From a checkpoint of a small contrastive image-text model: text encoder layers 8.
Rows from block 4 of the text encoder, named by matrix and row number. Rows with one number belong to one neuron. Each number is 500 + 50 x the weight over the matrix's rms, rounded and kept within 0 to 999. All counts start at 0. Numbers have three digits each.
# fc1: MLP up (text_encoder.blocks.4.mlp.fc1.weight, 768x192), inputs 0-191
# fc2: MLP down (text_encoder.blocks.4.mlp.fc2.weight, 192x768, transposed), outputs 0-191
fc1.21:587500500500543583500500389500500500500500500500500500438500412500500500500500500411500500500500500500500500500500500440500562602500500474500500500500559500500500500500500500500411500500379500395500420500500412462500500500580500500500579500500500500500500500560500567462500500649500500500500500500500500500500500446500500599500547500500500500500500500500442557452416500546500398582500500500500421539500500432369552500500500500409500500500500500500461500500500500500500500500500500391500453500500500500455500500500500500454500500500500446574500580500500444500500542567464500500
fc2.21:500594500500500458568500500500500500420543500500500500500500500500560500500500500500500568500500428500500500500382555631555500415500577500500500500500500411500500500500500500500500500500546425500465500500500500500614500500500622567500561500500445500500500500500500500500500500500500589500606500500585500633569573500500500426500500500500500500500500500500500421444500500447500452500500500500500500500500500500606412606430500500500500500500500500500500500500500395500422500500434500500412500349500567578591523500500579500602500500500500500417500429500500549500500417500500500500
fc1.22:464500500453429452500500500500540500464500500500500500500500500436564574500500466500500530500500500500546542500500500500500500500500500500500500431500500500500500500500556500535444500451500500500578500416500550453561500500500546500500453500500500500544500500538500500500437500500500500542573500500500566500500500500500548545500500500500500545458500500500500401500538560500500500500500500500569445500500500500500500500407500566500500500500445500500500500583500500426551413500500500577500500500500500500500553544566561500500500541500500500500500448561500500500545548500500500500
fc2.22:500432500557500577500547500500453422545500552500500549500423500550500500500500500541500500500500500500552453500566445500500500544500500500500500500500500500500500500500500449500500560500500500500500500500500447500500454500500452561439500500500500500442444454428456500565449445500500500445500500500500500500500500500500500500446451603500500500500500421500500500418435500500500570500555500500431553454548500500500500500571575563500500446500500500500439500422450500500500500500500432500553500500500500500500500417500500500500500449450500500500500565500500500413431500500500500500
fc1.23:500596594610607500500500500500500500421500500500500500571500500580500583500462500500500500500500500500500516500500558500500558500500500637500500588366434500500500500644500500631500500500419500500500500500330474500500429500661500540500500500500500500500500500500500500375600444500500500553404500500500413500500327500500365500591500500609500500450500421500555500500442500500500500500500500500500580500389384500500500500500580500652500485500500500500500500500395388500500500500500410500500500647500547632500500500500500500500500500467500500423562381500455500500376500500500500330
fc2.23:500500500500500637500500500500430500571425500500500500500388500500500429500500500402500593500654500500500500500500500500500500447500500381500500614500394500500500500582500500500424500500500389500500589500500500409500387500500500500540500444500500500500569500500580500500500500642500408600500580592500500500500500500425414500500500500500500500500639500599500500500500500500500500500500500500500595583500500448364500500500500618450500416469500500569500412500500408500500500500451500384500500500500392388500653500626500500418500500500566500547500500500569500500500615579500500500
fc1.24:500500500500571500500500500500403430558438500425500455500500500561611590500500500500500393500602500500445410565500500500500583437612500500500549500500419437500500500500442500458500500500500500500500500500500500427500569500500500500500500500500623500654397394500500500500449585500600500500500444555399500500437500500500500500500500500396606500500575500372500500500643500563500500500443500397500500500455500649567500500500500500420374500572625500500500500446500432566500500500500500500633447500500500398474500500645500398500500406500500500584500418414500500500500500500500500396
fc2.24:500600405500500500500555578404500500411500500500500500500500500500500424500382500500500500500500551574403500500407500660500500500500449627500500500500585500500500547500500500500500541500500500458500500500500441500500500500500500445500534500500500500317500574500500500500577500500500500566500500500500500543440549500500500500569500362500500500587452500581587587500500525588442500500500500500500500500500500500500500617500391500500500500363500645448500500500500500440500658417500500500500500500500500593500500500500554500381500500500500500500548500500641395500500500500500500500
fc1.25:500638561500500667500500500552415500500500500500500602389500500500500500500500500500500500500500577500556593500500410500500500362500500500500500561500500331623500621628346500500408500666500500500500500413500500517500395500500500500500500500500500394500453603296425500500500500456557646500500500500500500500589500500500392500500500500574500500500500342500416425500471500606500500366500500724607500635500500500554500500500500500500693596500500500586660353500500399616500407580500500500310663418404413500355500500500500500500574500359647500500734427500698500426500500576500500500
fc2.25:500500443500428500500500636545500500500500539500500399500398500691500554394500500500500560500598500566500500583653500591551500500349500500500431382500350500613500383500500500500406405500395394500500500500500352500687500500500578562559557500742500500500500500253607500500500500500625500500500402621388318627500367500500500565500500523405355500500585500500548500500500446500500661414500500634556500419500500411500500500304500374337500500500500500500500500652500500500621500357500565585555500500500405500631500500439500500500500500367500500380628500394435500500500500465500500500
fc1.26:610500500500500500500413500500500500500500543500500500559500407500500440593500500500500440500500500500580500500500347382500500500500500500500457500500500541500500500582500500421500406500624500414500500500500500500402575500500500599424500500500500500500500552500500500500500500500500431500500500500500500500500500411462500500442500500500500581500500687500584609447565500500500500500500500611500500500500445559500348500455500500500444439500465500500500574500500436581500500500572500638500500566427371500587407500500500500500500500500500500342500500458500500553500500500452500570
fc2.26:500500433500631635577500500500500500500500500500500500551500500620500500449500500577572564563500408472500587627563500537621500448431500500500500410500429500500500622500500500421558316500435500500410405633362500500500578592451500500500500500500424500500500421439552500500474500384500500500377500555500584442500577500500500500500500500500427405500500500500500500500500500500500500500500500500500500500584500409500500402500450399500500500500500409500500500500584407500546401500429639500439500500500500500500603500500500500500500500500432500500422456500500500454500500500500500416
fc1.27:500418500500500500578561500500500551500500500500500500500500441500500570500500500500569429500500566500440500500425500500500500500500500500500500500500500418568500500500379398500431500500500500500500443500500500576500542551500340435500500500500500500500454500500500500500417500527500500500500500555500500431500409611500500435500500500500578500500500500532599500559462500443500564437430500500500500500500500500500500500397441500549500500500530500500572601500571500500500500500405500426603500500500500556500500500500500406500417500500500500500500500595500581574500437450500500500
fc2.27:565500500500570500500418500500500500500419500500500500564500682500500500500563424500500500500500500568500500500500500500500500500500351500500440548500500500500437591500500500500500590500500500500500420500500568385500500500500500500547584500500452500500500500500587500500500500500500500500500500500500619500500500500500500500500588500500500500500377447500500422500500500500500369572500552500407500391564500500382500500406500554500500340500405428500500448500500500500500500500500500500500500500500500394500500500390500500500500500500500500500500584500500500500500500500577500567
fc1.28:500448666430500500500500500500500500500500500500446500500500476528500500500500578500500500428500500601500500435563358500500500614600500500500500500500500500419500500500500500551500500500500500440500500430500500500500500500599535500500572500500500418500500500500500554500500604500500500500500500500500500500566500500470500500500357500500579671500500500500500500500500578500500584500500500500500500500500500428500500443620500500359500500436500500500500500500599500500500500346500500500332399500500500500500500500500500688500500500500500500500500409500500500500500440440438539553
fc2.28:500601500500500582500500500343500500500500500500596556500500567500614461500500500500652657500574628604500395583416500500500465500500500437462500500500500500500500500609500426500369500500582500568367500500390500644500602500500646383500650583500471500448500500500500500384500500500500500500500408500500500500500431500500500500500500500500500500390545500500500500500500500577427500414500500500500500500500500500500500500500500500544625430583500500447500500500500500622553500574500563345538500500564599482500500376500500500500500500500500588500500500500592500500500546500500500500
fc1.29:400500530500637500500500470500425500500581373500607418500408591449500500426500500500500640427500410746500553500576500500396397500500609500414445500500421575500500500500354580500500500500467500500500426500500500500500500500500500500500500500383629500500395500500500500500500500500446616386500500500591500500500566631500500500593500500363500559402500500500561500500612605500500500386500500500500500500500500638500500500500500500500433500500500618500549500500500386500500500500500500500500586500500500500400364500500500500500500500700500500544593500500500500500500554500500592500
fc2.29:500315500500500500500500500500500500500500500500371500500605500500500500500500309500397500500500500624396500500411500500500555500541466596500500616572566389500500633500500500500667304500401500595500500500568551500500500500500500500417500500430500605500500500500612500500415500500615500500445500500500500500575500342500500500500629500500590500500500500500500573500500558500500500639500500425500500500589500500500609601500500379564500500500500500500406500500590500500500630500500500565500585500406500500500500500500500500500500596500500500435500424376500500500500500500500500500
fc1.30:542385500672445500621500500500500277500500383376500500500500500500500500500500500500590300500500500500500500331500500500500303385500500500500356500500500442500500500500393500531500500500500613500638369500500500321436500500539500415409500536363500500453500634455500500500500500500500500500500500500500325500500500239560500455500382500317500500500617500500339500500743500362500500500500500663500675500500500500500500500371604355500500500500500648500500500500500612500500500500472500500341500349500377500500500500500500500500280500500469500636500500434500361500500500500500500500
fc2.30:500500500500346500500500661500641500500500500500500500500500566500659669500347500666713500500389500500500700411427500500500500563500500500500500500500500500500500625657423500500500404596437416500500500500500500500500500500500376407500500500605500626500500500500500500384500407500500426500355500633500500500500500500500496373322500500500272500500609369500500413500500426405500500500500500500500693500404500500500500669266500500500500500563424500605639500500283500440360500500500500500500500378500300409500500500500500303500500500500500500752500619435599500500500500500500343500
fc1.31:500500598500365500500385624383500500500500500500436500388500500341500542664500500500500500500500500500500547392500500500500537500500433500406500500429500500424500557432500571500500447609569329500669500500500500500500500581500500500353500500500565500500500500500500500500424500420416417500500385500352610407500500500383500500500500500500404500500397500254500500500598500393500500398500500623500378427500500500500500587500500578500500500500500500500500500595500418500385500500375602387500500500500565500500677500630500500546500551500500500500500392500574500662500500500500500500
fc2.31:447366415424500500693353500441416399322500599711577344500500500500500500500500581500500500609500500500500500500500500619429416500500426430500500615500500638500388500500500500500377500500500500588500500413624500388500500500417500500500588500500500500500500500572594426500500500500500414500500500500500500500500500568500500500432414566365500500500391500500402625500634500500603435500500635500459500339500500378406500623500550500500500356500500500500500500500500500500500500416500500334500582500550500574500444421421500337500500500559500647500500500500500500500500500500500500500
fc1.32:500500500500500377591559500718606500500447500500598560500621597500605500500500500410500500500500500500442500500500500603500500500500500400500500500500500500588556500500500500445413500437500425500500554566500500500546500500500500641584500500500331500500500500500500590500448500380500368575619500500587584500500500500500553500500500500538572500500433500500500500634341631387500500500500500500500437574458500402636500427500500620500500500500659500500444500587500500500500500437530428500500500500500500500389551500500500500500500500500500408363500500500500500500500423500347500500
fc2.32:500500500500616500500500381500500533500500398500500500500500500500354576500500428559376417500500435500500500610500500500500500561500456322500414500592278440500500500500500500500500500500585636500500500500500598624500500500500500500500500500500392500439609607414500500541500500426500660354395500547500681500500500356500500500500500500627500500570500500500500500500500418500500500500415353398500562500500450500500582500500500414500500394500500500500500500500500591588500500500446664500500500500500500330500500500500500500500500601549500398500500500500500428500500657500500500500
fc1.33:500500500550591500500500500569500500500500500606500500500500500500500500500500592416500500500500500500451368500500372500500500500500500500500500500500500566500440500500456500500552597500500583445500370500416500500500500594426483500397558610500500500500478500584500500436500500500500412552500500500598500457557500579456500500500565500558406500426500500500500427500500500500500500500500500500500500500500555500500575500500500500500500500588580500500500424500500500500500500500410500465581408500500500427500409500500500500500500500542500500500593500458500500450567439500500500442
fc2.33:500500425500500500500500500500500500500500500409364500453419500500500500500500500500500500500500575382388551500422500406500500500500500500500446500500500500500579500397553500553424404500613500500500500500500500414500500500500500500578500500500500500500500587433601450500500500500500547500562500500430500552500500500500500500554500500407500500500610557581416500500500500500500500500500564500500500500500500576500643564500500500424500500500500500500500500500500500577500500500596500500500557500500572500500500455500432500426500500500459500500426500500582500500500543388500500594
fc1.34:533464500500439459555565500576446389450500551500443440539500446438500500432620500539500500500442500466500500500500500500500500500459500500500581557500500500500500500440500500500500543500500636606500500500500500500500500500500500500500500500500500555584500607500576500500500500607500599500567626500536500500500500500500500559459500456605500556539500500500567500500500443500464500500500500500500500500570438500500500500425500548389500500543500547552569500500500452440548500424586422556500500500500564570447500456500419566500500500500500500500500500500551500543430541456500500564
fc2.34:500500500500500577500500500556554500583500500435500500500500500500500500500458500500500577500500500500500500500434500500500500500500500500500500500500500500591500425500432500560500500500500500500500500500407500548549500500500420500559500500500500500500500422500500500500500500450500432401412500500439500500562500500572500500500500572461500500500500500545500556500500500500500500571500500500562500500409551563500500500500500500500500500500552500500500500500500500500575500500427500500500500500500500500500500500500500500500500500500500500500500441500543500500500500500500500500
fc1.35:500356500500500426582500684500500500412500606536622500500500500416373425438457500463500500620500500619452635500382412500500500500500500500500500500275500652463500500500500401500632697500500403500500500500500500500500500404500343500500500500500500396656500500406500500569500500613315633575500500500500500500419500500418500500423500500578500578500500500466500443472411500500445620500500500500348412500500500500500500500500500401500500500368500545557500500500500374386434500500590404427500500500411500500500500500500500500658500500500500394583382500500500397500500500500500270592
fc2.35:500500401500644436588500500500500500500500500578413500500424556500449541432500500500500500608678500500622500500420500500500500452500500500372500500500289500500500435438500626571500500500593500599500500635331500374500500542422500500500500500396500500500500389500438500500654500500566368500500500500434386500500500500500366500529500593500500500500500500500500586500647500500500500500585500500500500426500500500408500500500407500500411390500500500500500553629500500500639500500500500500500325500500500500556500500500376443452500500500500390500500529500500457500500500500500448500
fc1.36:500291381375500500500578500500500499546500500500576562500500500634500500433500500500500500500635500500466500500622500500500500500500417500393545500500500500500500500422500551500500500398500500500500655500500493500500424500500500625658663559500543546500415500500500500500500607500500386500500500548500500500500500500474500500500500572563500500219500557500576500550500500373500474500500500610500500500396500500500500500500620500500569500393500500500500556500500609500500500500401500500500623566500500500346500587500500500500500500500424500500500500641500604500453500532500500500
fc2.36:500500408586500500557500571592500573500500500365500500409500500500500500500500416500613421500500500500386500668500377500500500500500375500500500500500435500500442500500500599582500500500500500617500500500556500622618500500500500500500500370500500567500553500500500500500500298564500553500500500500500500591500500500500500410578500500635500500500426500500704500344500500500603500500440634402579400500561500424500601500386500500500500500500500500500500500500500398500399500402500500384500386500500413500500500394500325438607500599500500500410500500424589500438500500500500368448
fc1.37:500500500269500500430500500500500717622500361500500500500500500385500500500500545616500591387500322620500500500382314500500500500500656500641500500404500500573500500500376500500476500500500500500500500565500500500529500500500500500500546411500261500640589628500500500500500388334500500500500500500500718500500500500716752700500390500611651500623500606395500500500500673500500500607500586364500500500533500447500500500500500585500500500500500347376384500704517497500500500647500500500500395500361500500765500500500500500414500500387366266804500500500500353405500424147336600500
fc2.37:500639637500500500354626500500559500500500500278584500406547500465393445500500500500383659500500500500500453500500500617500500500500320500500549500385343652388438500652500448500595338545500500393369500642741594572434500587500500282436500615500254500500394500500526488500500500358500500500602574500500500689500500500752604500500374345620500322587500500500699500500500500749500500500500500500460500500500374378500609500439658500500669500659468253606500396500500404500500500470500500500500635396648500669336500500500500398435607573500500378500500500618500403500500595500500707500